Weights of a small image classifier.
Data: 72500 training examples, 39.2 epochs.
Rows from block 3 of a small image classifier, named by matrix and row number. Rows with one number belong to one neuron. Each number is 128 + 32 x the weight over its row's rms, rounded and kept within 0 to 255. All counts start at 0. Numbers have three digits each. After the name is the row's rms in percent of the matrix's.
After each neuron's rows are labels from the 100 images, of 14976, where the neuron reaches its highest value: "responds to" is what is common among them; "colour at peak" is the nearest of a few named colours to the mean colour under the peak. Only what is clearly more common there than usual is listed. The data: views of escape-time and Newton fractals. In brackets: how many of the 100.
# fc1: MLP up (model.blocks.3.mlp.fc1.weight, 2304x384), inputs 0-76
# fc2: MLP down (model.blocks.3.mlp.fc2.weight, 384x2304, transposed), outputs 0-76

fc1.137 127:075107101094119097098110125149144161128112106073123157104157112093123130092144132118101060086203189156152106098152184135131085189133115138123107134123142128109080154118092188133114163147144134203130078141136026123099157101130111063
fc2.137 126:091091153192116129077154118151135148167186159126123119130163171095179209079065080128139127111117139163148166147096176089186106116096148107162160125134142127159096156125039084108144100114163153181082102179110188136120145136148113077
responds to: dark (96)
colour at peak: black (59)

fc1.62 124:155115166149125147150155159131083145179154180121135140121068145125128182135139185158080106143151183116137074087036138163149124124078167129181153129133076097188101140134132145157094105149171107122141100134104086092097114192146108105
fc2.62 117:107084116111132090103158125144118166114092153092079143088119094084144159122133118155184120075101134122193110118106150180116175147109168123105148173228149103131124111131046117077108119202134100115166136170126133124126156127125098145
responds to: grey (99)
colour at peak: white (96)

fc1.760 118:093174144134173143100126069141089086166135160134138172124165151114084124159141132185150147109156106107156125125088127163180121125113145099090079111154104088139095081111131139097131162139102105141127129150122097145073171153068119134
fc2.760 116:164133084132152102110195137187184156211157106133181135125085097157128172108093121145110129175074173041149080111125105084195123132186150061101139082109172105095135123148146104147123132152156172149180167131153133122109129091103130132
responds to: pastel (65); burning ship (28)
colour at peak: brown (52)

fc1.422 125:174093154066089066052101135090142119120101135119131123141122133136074113147145124129096112104069174151066104138084170136177124118192117125164162106051126129188208123146144202135128138133090148141058148151083123139128113115160139119
fc2.422 126:115080137081109157105189125141097156101160104137122155095109085114086145104174121060109179125130174155172144114159151124139098170194116156153178172106096100172128153153130126134172139118131129151161107180089103101160093110066156119
responds to: grey (70)
colour at peak: brown (56); grey (37)

fc1.671 122:115084091160229159157183109078166103169138098128122088128095127139136132174161137096079102134107113101106107161113134105169082084107147147204142119105099146137144150137151118113104108110098128148151145111126141100189133110119110121
fc2.671 117:112076146141141116151155088166144061211149079129149126073147076185142152090094078139084115132126150086098184137119100125152106086043129094166109132157154179143129119165116094182136079148087123057189125097130101125115163129121117195
responds to: dark (100)
colour at peak: brown (96)

fc1.155 131:135170134147206110089109097114124129090153062127112104164110125120082081072111065128131120143183143128082121108130194167098182146125108074134147115130166186088178126099145113097117128103129170151066140106110104131159136118065108112
fc2.155 138:158127176102159177144207211122144138064123114117185117086183134106096086104137111158152058108141134138072103129124140121162132137107129112063104138122112095106118068125151067145098187144120147051110143111096125095140112121170169115
responds to: pastel (78)
colour at peak: pink (45)

fc1.370 112:130093117134097108134164118113091094061135101158165154113134130191125060082116102178129139161105127118127138111119136180120183114118102101147135090153146157160170123101118105118165115131077159175068138074137146139140092130115141121
fc2.370 120:164128143147153094111131109137168107134174187130171125181175089144121131078099134092135096142169089102179070105134120098107148152173131121130080113147137169137129155093173150098175111108114073159127134120102127091181124121151147105
responds to: grey (84); Mandelbrot set (33)
colour at peak: brown (67)

fc1.733 123:099174099112110142108153211094068134117096114072130109115170152095097135145148106154101131143147129158138154153131069100147113138142141135122159148122127156164116118108143179165114129163096104123115089163146103065136147139065073141
fc2.733 122:110062104149150097082123150153133166101149170105128161092137148087098089125155127118126137166158099124176100172092172112129177151154121182185192124114104115106107114118113176119102154172123103183141146098132159117175196075066082137
responds to: cool (100)
colour at peak: grey (67); green (32)

fc1.10 116:159143116101120111119081088140121129174179105195088138120138114128224039107125131085152130168135142101152116151203182079109143138081121149140104142140103161157163215165166134172155121089170155135158146158084097155147062128152069130
fc2.10 109:151113119161182128180149133093089168130128127197112095161119158116134163165121091121091152129129152165116133132100159090182146087134116191143149051086108104132111134094077075114073112168140131123138114138172108117163166152120142148
responds to: grey (100)
colour at peak: grey (95)

fc1.284 101:103112138096133124115106119135094140151133108129142140059106121161153165067154089129121137083076062146167209138123136143144129102175117127102140160177152149081117159163147167105131158151079135138111081102130169135130064110133158179
fc2.284 118:181148188185118058126117136110139121085167145098143158182087081137097111145100153133107159093158111113135086138169084119058187082130074146156130089126136157109186155121148147105134089108122136128141142081074117186121098130103133144
responds to: grey (100)
colour at peak: brown (59); grey (41)

fc1.679 121:102102100122126117140165186125118121079120113160143122080111109145150110107138119099119116136130077156164157100098111134199137180158084101139175188127153149135105102137099124161122140140162164134094176135143181109152142149141086158
fc2.679 124:152116128163113174131111123170130125100181115108072074169139111119106116104096214090151096119135110150091175147140130132120179143166138178144124147192117145167097131104149110140125130129131073100131095109072112157125147061079109097
responds to: dark (89)
colour at peak: black (89)

fc1.641 101:175152133121138132186097138099158087133154114132039113078135163157100077092138162202151132160155074119137059143167090073116183141082182165091084139098151199089148127173148255075124116118097125111105171108134073137108169098114129080
fc2.641 095:162148121130124135142172109102153099136165130118110202123162113129147077175115123116141157138096200166112123154115109108133156078171135153098108155139151131097180162140132145173111144123152091128096106120106042146092091108148106101
responds to: vivid (100)
colour at peak: grey (67)

fc1.314 121:103115143140224142127120134161070119119139112117113148172120140108181168121116079170126117167139077119172065096078080089160153131115128086182097105148203116131109123041143138157138147124158121175128102137079155115131140139130126127
fc2.314 117:138133119105144095137134142101130134120148123187095144164194120136106113154121086182057130206154116134106135169101113099083152099121137143124074087155118179115164081151099092149158111102097153067097115124051084146178106097121140139
responds to: cool (68); tricorn (31)
colour at peak: black (100)

fc1.266 098:162080184121114167148140126080112111102106159105169178105118153138152088147119155123147098095113154119143103154104124129155137098039133147131157111174177090116112120163134106149166068096136109220131146071151181090091176066084109058
fc2.266 091:179158134072113150130152123201164094114051101085142173120130129136118146138150059109128149147136198121141161156159101142099158147132117143107114145074093100086088123138111078110096099112155154129184096144104099152100107181059080113
responds to: grey (100)
colour at peak: white (49); pink (40)

fc1.376 111:160119115110160150144129117097121101165192154138168168070117177109233121162103174162133116117123195175118135135119132159082196105161118094131125146094053113178112115089128161040088143149138109141122116180146159122103112124130043136
fc2.376 099:116108091103086096104143062165149162121124079059082121142097116154115108144081087096125139101150070146183143125150174124155151139111155133065159099193116132157132175100219185108157135116160174123123138147116103170104179139081155109
responds to: vivid (99)
colour at peak: grey (53)

fc1.378 123:053150115107144117122147050148137147121123143169157113099112086121145147095145117168192188096152029127181162113136097135071119108106075170050123150127159143065133172108138178089122187063170134154112109110228179107127196114161114167
fc2.378 129:081187159146145156118138154130105203098106117130136125079207120089211157077114119168110092163128120079112118167221100088129124119139163125105177184147127106146182113113156173131074154112197139099147146084163165168166090097099122108
responds to: grey (54)
colour at peak: brown (76)

fc1.744 126:104206079142151083112158103109122108066140104073138087105097163079123140159066097136135092123166165134096142156118115148099086134156177134099108132159151082168124093168143092122118131113133146129171129147144103130178113173093072126
fc2.744 122:153107080139198124076120159134155143157159076068177103053126167119164139143130158078170114164139106116170164124074143132137058165161160094191143075143106113124131133127189135164086177171123155163168085117113185064148156201087105090
responds to: cool (67)
colour at peak: green (45)

fc1.645 115:151076152104174177121103126128087103162078177180147182124142131158172162136137148178115163083133145095102096137057127116135142111102127123171146142070150098128103096198124189098146108157109128140141157153186145122152140049099036071
fc2.645 113:084129145105052151169133146123126097150126110165069182154200155083125192127141150159143132151177120173046143041165101180156167102139193142130131156110111143083170090150119102140130141077072098158143162142099162097165106073097126131
responds to: cool (67); vivid (33); tricorn (30)
colour at peak: black (68)

fc1.680 131:158122122103150124103083178126089110164148189088148092089123090161144145127176161149123116067100168143199149154169123083148100148122109119173113183162129129075112136100084141145184084136130137110165102149160143133144088060112124092
fc2.680 136:114078090151086092130112135177090108090160079152083110130073097103164124160113124103146152143130133111103102105098131161161151068164123129083116127100148114102187175139106144085109082162076109115143151158131123116171099138099152167
responds to: warm (58)
colour at peak: brown (74)

fc1.277 127:148159135166116155101078095117176141151084164139116123097119135131102096141094131156163125145092120099090176124138183119140019139102136151158168091109172113089041143167093129117154166111150147089135175107104143135138135151100088137
fc2.277 119:153146136077155156097111131053104098198074189108178150092094118091120107138121082146129134081167142105085138077109107064100152171113181104147180183153149087114121133150115087137178073144163126069168155171092161146096148141153109154
responds to: earthy (98)
colour at peak: brown (100)

fc1.372 124:133146112147147070140134142148129172129160160123163109138119118152114104120144137205145148121112195111054135150130118141075148099173102098101114132203114110090160198184149114102150095118167125099149125158110104116092095148122141111
fc2.372 113:120070103149100097127129151099066186155164087108068120121091145115086085105105143182141134089094068114134119116121145196075208115153128162108125110140084075046089102107155114115148119148147113097145144109113094140098159113150169119
responds to: vivid (100)
colour at peak: green (86)

fc1.424 130:188189206121107132146096193175084127148165144160142181141119117096179102166104123134089098173156179136125070109126145106152130061124130135173124141148140179191214124203088146112138188123133096109119140142164088079092119096077155149
fc2.424 116:156103158127187140093133134112105123085117109138138064117141093123074155098137154136111143132196159133126146128177101121130085114147150090153114120149101115117144145140109175198112104153092116102091115105221138128115082137172058073
responds to: grey (100)
colour at peak: white (90)

fc1.307 123:181151169143148173190152104153150095115188157107126140176142130143161160145109120111113146165101129077101173129079056136105131190188140143121129143103102103125181051168114098129105158123140132144156092163050146080188123213182141167
fc2.307 119:105134217121119109118142100167162140147117130159035121175151127140147083140099174148150112179102182138112148169172175115176111144104126134115113113150212169138194057140179203101139066127163146089105148070099109110146098133099105137
responds to: cool (59); vivid (41)
colour at peak: cyan (99)

fc1.49 133:149085137125151160097092141126121107136089145095124036093130115122149120176071093176113129043094113117154183118107124162124106198122163123149157115096123099061117175162142071135100143100106136128145197181124136151079100144138113109
fc2.49 127:113049164128110151112096175138117116087114063092080111081116127121123145160115101154176159112177122178125103128147151179184134131188109123122153174121159132092178141158129139164106152134138097085144121096101102110120159116111101141
responds to: cool (92); burning ship (33)
colour at peak: black (98)

fc1.310 120:105176162154132103123093123163127090181137159083128192138128103087140077138164188138052097184139125137100017186149143148140104089150159103120113179188171113153168147154097134105094115124128065130113084189142155150167138100133142198
fc2.310 116:140147130173091138150096146128082144119178124123072072111133128076145104112132141143094089100133098133117151132183144060084124156174126121108150093210083130108129123142095143143092107141168054077095105105153108147153175141136119122
responds to: grey (97)
colour at peak: white (89)

fc1.26 132:156116139146070106061204182188099107122195140096166142117135146083140118178079115099100115095111109154185096105131168075110119161114106156052141079119155116151104095144120061087087147137163129164111109135122094086137117164118133142
fc2.26 115:138083134127156098084119175117170118106099126125176078120128103135120184173146126118117130148101164125148143155103117129111157183159174146163160129113149105125215126171165168142118138072175144096095099092052115158154180139149131084
responds to: cool (85)
colour at peak: grey (52); green (40)

fc1.129 136:145074199114167145103115142146111120107097085056154175141118185165151162070112119106147099096127119100119133116121167131140103118146133149098145118112127147201141126153115101112161163122144152134115118127131156179136140140137103167
fc2.129 133:119099153119109086138146150100124173143110156140129115120169112136153152151135145117167134130108121119183111169112121143144080154098131137116120106118115130123132131139127142148095108086176124109151162100171061139127088124193082119
responds to: grey (81); Newton basins of three roots (27)
colour at peak: grey (74)

fc1.389 144:137186133146127165163120098060126090173122147140102085107124153123111098140118116188158103175142127124097155089154163134087118121112122132103141124143137149093109041150157203113122177130108104124181185155132149110116062120120117130
fc2.389 135:154130107064076138155181059141128045169101109111117163136131151166123052126136189131169095094120136131145138109163151121070100084095114142061132073120113113140142085109136076112102095112084162102120202084110113100114098170125133109
responds to: grey (100)
colour at peak: grey (96)

fc1.214 116:143151140139102135123064042067143088136084168120100124122145148113110062145101095155193129169106163120089133082149187122107072104164122127144162141126134072090047085165118151152153155126158143087079197114111143149169139108121146121
fc2.214 113:176101109103163128054169173138092119175091174072144166084101122102094125128145089172146144126150119127123136120132103065102174150165166139156139189138120179112072159171121110094184118127122096081225112175111127175103147128178113141
responds to: earthy (100)
colour at peak: brown (98)

fc1.315 098:207124113125150141152138101134144134082158120146137138105139094099105134195135125116190205125148081164076096110088140072145053076085140119173088088138109175115135058155090138148155126177094175116101124085158146149139104081112131142
fc2.315 097:192059144151108158094138097212102140158039130083123115159109160122089165117128170119102135112139108139148145105113086120111058163167138050113125142097152144164181125086182137129145140107112215126120143153057174157140143110089123124
responds to: vivid (87)
colour at peak: yellow (86)

fc1.736 123:159176097096135109085084098114135187124108117144063109140078069135103143070107102119100103170124079187152191124150123113123138075118145138114171115093180116117151145124139148121169186143143172100106136139099133151114161095073106135
fc2.736 115:111169175151108106183141149156099201129106188109183126129100057186144166159166107104116106145121090141123133148180135117178182142065126136121142109182152121101080139088164090124182123186155143128136143100126160166138110186134089146
responds to: grey (100)
colour at peak: brown (60); grey (40)

fc1.76 131:107170086145138217095101092142123161116084117073149191165078146125148148123135130169117132152129131125133119193157095110146108135121126076044089099183108103116125095152087147140154209119118053134150098120171166146098132136104124122
fc2.76 130:120182091115131139119185091176088136152145201076181155150061150144113167093153104120124109167128121114167131083164126142147164155122152045092104110113125114098090099088157087119157142155143087146172117145162134088126134139099147097
responds to: grey (97)
colour at peak: brown (80)

fc1.551 131:153167138128103127092151164204126117081098120181149140101133082104126113199134158194080160173145140111135121057131145162132124110097132087146091102138131105097104154154102144130168150118125100062150133115145138070172128130117160093
fc2.551 129:095153152134159098109092130083119152057050157167144108073075146128115134183068163122153114153127184126186147122077117137131108083110133115128143157144130199118160184165156146138173117127066114108112092116185164131099099093090144067
responds to: cool (59); pastel (41)
colour at peak: cyan (57)

fc1.371 128:105156120143198096117147087184138169143135138126131111111106141134100094161110113126059087123091141107120132113138082094101153138113143150116078132082078141101122151156138112076157102127102147131124199124121155125138111182122092120
fc2.371 130:109103133080120143092173149120122106177111105119149184116174062105167101134072145152147143133119165073120118118145120143136120151110118118117191178160113150085105102139117147153182154137096162179165118123151191098112083111149109134
responds to: grey (40); dark (38)
colour at peak: brown (59)

fc1.114 113:069101119082155128117129128135129100059079154095080139140089148173132097058131122137101112128159115112113138174145133135096099132101101082164120100134079103094102092097113137178156149115151121177115144098109121156042162104124124115
fc2.114 123:163096130119136172073151146178138144128157140072146108168119125127139219101200118107122126120151093119141071126128167166162111128225159071134119076130167132098091160139141111127159136096156119103149155115048135111091127098067140115
responds to: vivid (100)
colour at peak: brown (75)

fc1.112 120:098118107150182149151192078085167116170148116148120127125114153159125115189151138108109079107122123130104110114123124082140092089115136119208131133117092171151146124172168131134121122122114135134162131117135123122180143101112106111
fc2.112 116:102069151140155112151151100167138063208134087140136111083157110196130148122098062153079114130103155078107164150125091150155140103079106073173120165156128180136121104170090098180144082144061121046186125107147100136124164122137119186
responds to: dark (100)
colour at peak: brown (88)

fc1.572 125:100097067113132149117162153115126139155115145116111103136152098197137087194201117173071170075186146144140128143099106082139129126080084115126091128158094108084146133071203132122106178138128131146185134144116193095157125099096158171
fc2.572 124:084097105106127112109192131193122094128120142111168154129079137105157116065098120117130092140113093074113090122179068145188144071145137073082072174056137145100145144155118083105124093115099107088140115145156091128109121099106150115
responds to: vivid (99)
colour at peak: brown (56); green (29)

fc1.249 139:132080097122178138089158102135131075085174073107140068100089160121111147130144122113138133138124102127151145133095120122124109063126182159196165109125141154100103111151137129160096136110162144111164120134148141125209110132118056105
fc2.249 133:142124152112183094102135191133096088112154128114139111089175149136150178113138116156140066135126160121145125130069076113128111105137139122120110110164165156108153127144147112124133119155099151086184131092105179109179209171050156199
responds to: dark (99)
colour at peak: brown (100)

fc1.412 128:100118167138143122158138143190077101093091143043127121102168155120139093168045096107116121105152125067163158066130110130167095130098141174110098144157167170146150113194125124105131129121203135114136160166112143128155115101143096138
fc2.412 122:149128165107146130133136099147121108081110094123150121103143074077124174180088191108116110160122086138143108125135095124137084128112101140133160073119220085197072120146093113137093180131109080135164135118108128152165079118181071119
responds to: dark (75)
colour at peak: green (29)

fc1.638 135:109183132177080171149110124168131088120115130145100104182105105167161143114176147163129202141141133156165125162116172148097088180156093158095124124153151135110126150121102161152167085109114168111083156145078112116145136158141120139
fc2.638 128:164142102145155164087187109081144096142058094113129190077143111075104192160088123152107178141141093138130159100146139109191145129124156116135107138108117078117122139119145195162138187153184162109137110124097130130040089157151138113
responds to: earthy (73); burning ship (29)
colour at peak: brown (77)

fc1.732 135:134160136148190126108151149181159128097140131141214101098118136131152122204098127091125127107153120068104146130135172099104096138174120150136183155140125132121114155188142160150148097098131123131062188127110106151137113160089112101
fc2.732 127:137126094117211090114103155141130133116142116155184101150131147132120105125109119142090143141154093144151133143101177121107132172193161170166124159107138114109167140115150107118124154092146089062116132105054141082136179143115092106
responds to: cool (81)
colour at peak: brown (55); grey (37)

fc1.381 130:156115163104127133149134136101173102116150109150111146186112086123139103177116141116100174159097171105042084129165173137161114167131128078171143133130141127202098144131118158114155111156145176168133083152098135106113104165137087062
fc2.381 131:122136106083174126184148099103151130208132127102167156115156149155168183098131147211122141171078159155085091110094138168123117111094137160176090172065170076156156158041144128155144118108098115140111120185115152115173081083140100079
responds to: pastel (35)
colour at peak: brown (65)

fc1.303 135:133150128143144145110131165176108096125157140168180057113099118142126125202131186131187173154131152110145148199139169099114128145149097116115135090134116105131123152141168127125092109129102111140106163128115105085126149147096093094
fc2.303 125:165122117171177107109123154129172128124178084106168143113145178143139120132135121089094137133142110120164094146058157130129129112149148143157110119112158127102176186092155091105127177114144142093125129097078189077119139128121067069
responds to: cool (91)
colour at peak: brown (68)

fc1.581 124:180116180147117073149090197170125142099129197157095199133155113137163180086198189143119122137142131136122146142146151182157119126139205129103158101132132124158129081160145153099147133110133150117189064082137136101029140097065153148
fc2.581 113:190122170123130143069100118142172131107155182083104103181122147129151106104163156176081144095151146160120163129168125089094121128150170087148172102195146097151185060176085127121056155119170097151108174065115167100154129136120138116
responds to: warm (63); vivid (34)
colour at peak: pink (37); orange (33)

fc1.172 128:116125087110188186115156137168166088131121170100132153152127160151115141080135087132138172152146096145067181138155131147139129143107202182093162115128166144119152071152109102125130091113186141078097155120128076153121133135099151156
fc2.172 124:192069094129127081157094114120159097069146140100161169104093124189168146108098147111058133119086041081142119111197117097138132126148184150153140113123094135125112113163149145162071129112171154070123147112133170161091123156092152140
responds to: vivid (60); warm (40)
colour at peak: red (77)

fc1.373 126:087158109194208130113171111122146099109150061158131103142119151147150151194184147132124087117109123093180112122125115094125121049132194130180145149078121143156136135151137101129097123115137107140186114136125129098180136094129061118
fc2.373 124:133146146151189089120162140164129094152134131140181109098155133176147191117124072151108109172087120111163109176057050107140127108102142103169090142156169162116180080169110111153131060180083121037186113077122163149155223168107107205
responds to: dark (100)
colour at peak: brown (90)

fc1.74 122:149129110101176124132077162093096070168137163106068128158113118182126072143113113120151171153092143138096137122140126118110103092144176082140137118116115103103107121161146160173211142119158123059128173122137128129085105196142104143
fc2.74 122:120129118177162126113184162120149152167071105119138152088139116144145183127110157128085144114090137148170138130084159101123163134063147154117159130149118102174069079152108092115173108113117166083172171165120152150139131122168133164
responds to: earthy (99)
colour at peak: brown (99)

fc1.402 129:121125103098109092172097108168096052076139145106112153170163162184138125112072141131109190056161111087100098140078110108151088097069137084127196135160147122143096111113120100068171118123120150092162108038107099142142128130097121134
fc2.402 122:134114113074123110134154093148123113136139099132086142113141157097127178187108212110121115120145121146090115157138101172097150141104117122061164150100147130173107183073149120110155071098170156047124161119105176168087154137110108074
responds to: vivid (74)
colour at peak: black (92)

fc1.119 122:108174149125114129185153097124124125106079116112103094130092109173112095107149186114152132140082139136134090154149206165088116124102098172167097110098132115167091112100079114066126126146093103126141144125103150109151131139189102151
fc2.119 109:147123166134118165166119058164056142175166114170130159113114109158115115115131103209124173116167112110111066077097124100132125097137146107091071153131096136073080132148133171047148152123128099105121118116106131133056162128133141223
responds to: cool (84)
colour at peak: grey (60)

fc1.125 125:127126120090092114149108097142053092055146000089193116172112130097076138132168155076138102129125182102159100097143107135107096123160155168123130113102132145112157083172123102134135194070126073095173105094126123199114156127132134125
fc2.125 137:150132126084119045134169107115168149132105151042122137188128136099062109097164136189134140102070124137127071071096099164086103141183144127128140123167146109142053123072162129156148142106172118124132116124149132134091135059100111162
responds to: vivid (93)
colour at peak: green (25)

fc1.347 131:120113109081135140161190170162114129151129135178110167076128118152086166139142080137143123063156096137158130124170146118101132108086104157097092151136055156161123127193126107141098195150180136124156124130145122135144129164109145178
fc2.347 128:141157116157120140105148196164132098177156036084114109112153141117065210154119116141113121138101066135106180120136136118129117070115052117101121125149075136090163103099117102145075117113153139073162132126118164107125096116166086111
responds to: dark (91)
colour at peak: black (64)

fc1.237 123:174109093193128129123133162147102155059177109086121091129164138095184152042220116111120144121099135101214098126141085097107126135151178109138176105070126101142157113125153045148119129124097149202080130117150184196057125105129084148
fc2.237 128:150128079156083104122126083135077152104119103150084098098123087106115118115150132111124110116120108085099127153100119116105133132134192118126080090201133117122168154144141130117159087091130142097067137112132047150087100123197204162
responds to: dark (80)
colour at peak: black (94)

fc1.456 134:165176083147178126113167109116132072085216131127120118144128108124106159103146144141163092125158125125163160127118103152131117064155161166158111108184138114195091168128155063080123133140143103142141131132168157092084136120113117129
fc2.456 134:140147179117219106112192116151164075128134150064138126118111173133137130151101077165142142138140164107170089120127080088138090107118113097125122185092217166108141109144147110144132117088089124100143078076050147092124164145159117206
responds to: dark (75)
colour at peak: brown (87)

fc1.666 123:139134126159173126113099118124119137153111108103142147150141160154179165157100190160117125119095146112085144105107126124097164171160153138099121129123175135082091111136078066122149152108142110108077073151109101070075169096162119129
fc2.666 123:116115080119189108048130141135143076122146093179087093147163163093141066104109162113148151165171134146118094108098140135112135134147126126126167174099083152083119092176069133092156113163098098059136119161134117141119116120197123077
responds to: dark (88)
colour at peak: black (57)

fc1.377 121:145147188124106120126105238149146093101095150160147163128100087118127115214170150168099122158139110084151131133086171165165099115103120095163115079164113134126181129167151174133158141137118140078144128106154132055134128071092155087
fc2.377 119:080129168142162115063099127108149157078052163142151118100104115134103149131101159125109089155157159123163166145119135152124114100100158113130186157167141151107142152131110136127137106150088099146088085102218186119098091081124127128
responds to: cool (74)
colour at peak: cyan (62)

fc1.187 120:145178132080137127151118093079068175163140054144135116122101121091129141069096115104143091147089054168190231161145166093080138119156134123146104181111123142105095121177176163077192127157158176147114152113086187121111160108082112128
fc2.187 114:082177090121124149078176135125097122133125182155172138113123058193148148138096078136119090086035175145119137120130185143121197132067122122117176162141123165073137129149174126129168097175077125087167181122142130169109124127154097178
responds to: grey (100)
colour at peak: brown (66)

fc1.344 108:167143141161074060077070134162128118113060139148155105177125197159103118180155078079133098119072144098114172139086177128150123132141110092210153140070129135122156050097112212098170148144090129121107133137114201117119108105137115145
fc2.344 120:125141164069133111143171129164139117148164111079143145115063175140180176086151143104127129051127146103114155105162163136215199119170110182142080146169166098169111147139104085161147140129146143105160098170075113142102080132117129097
responds to: vivid (96)
colour at peak: orange (53)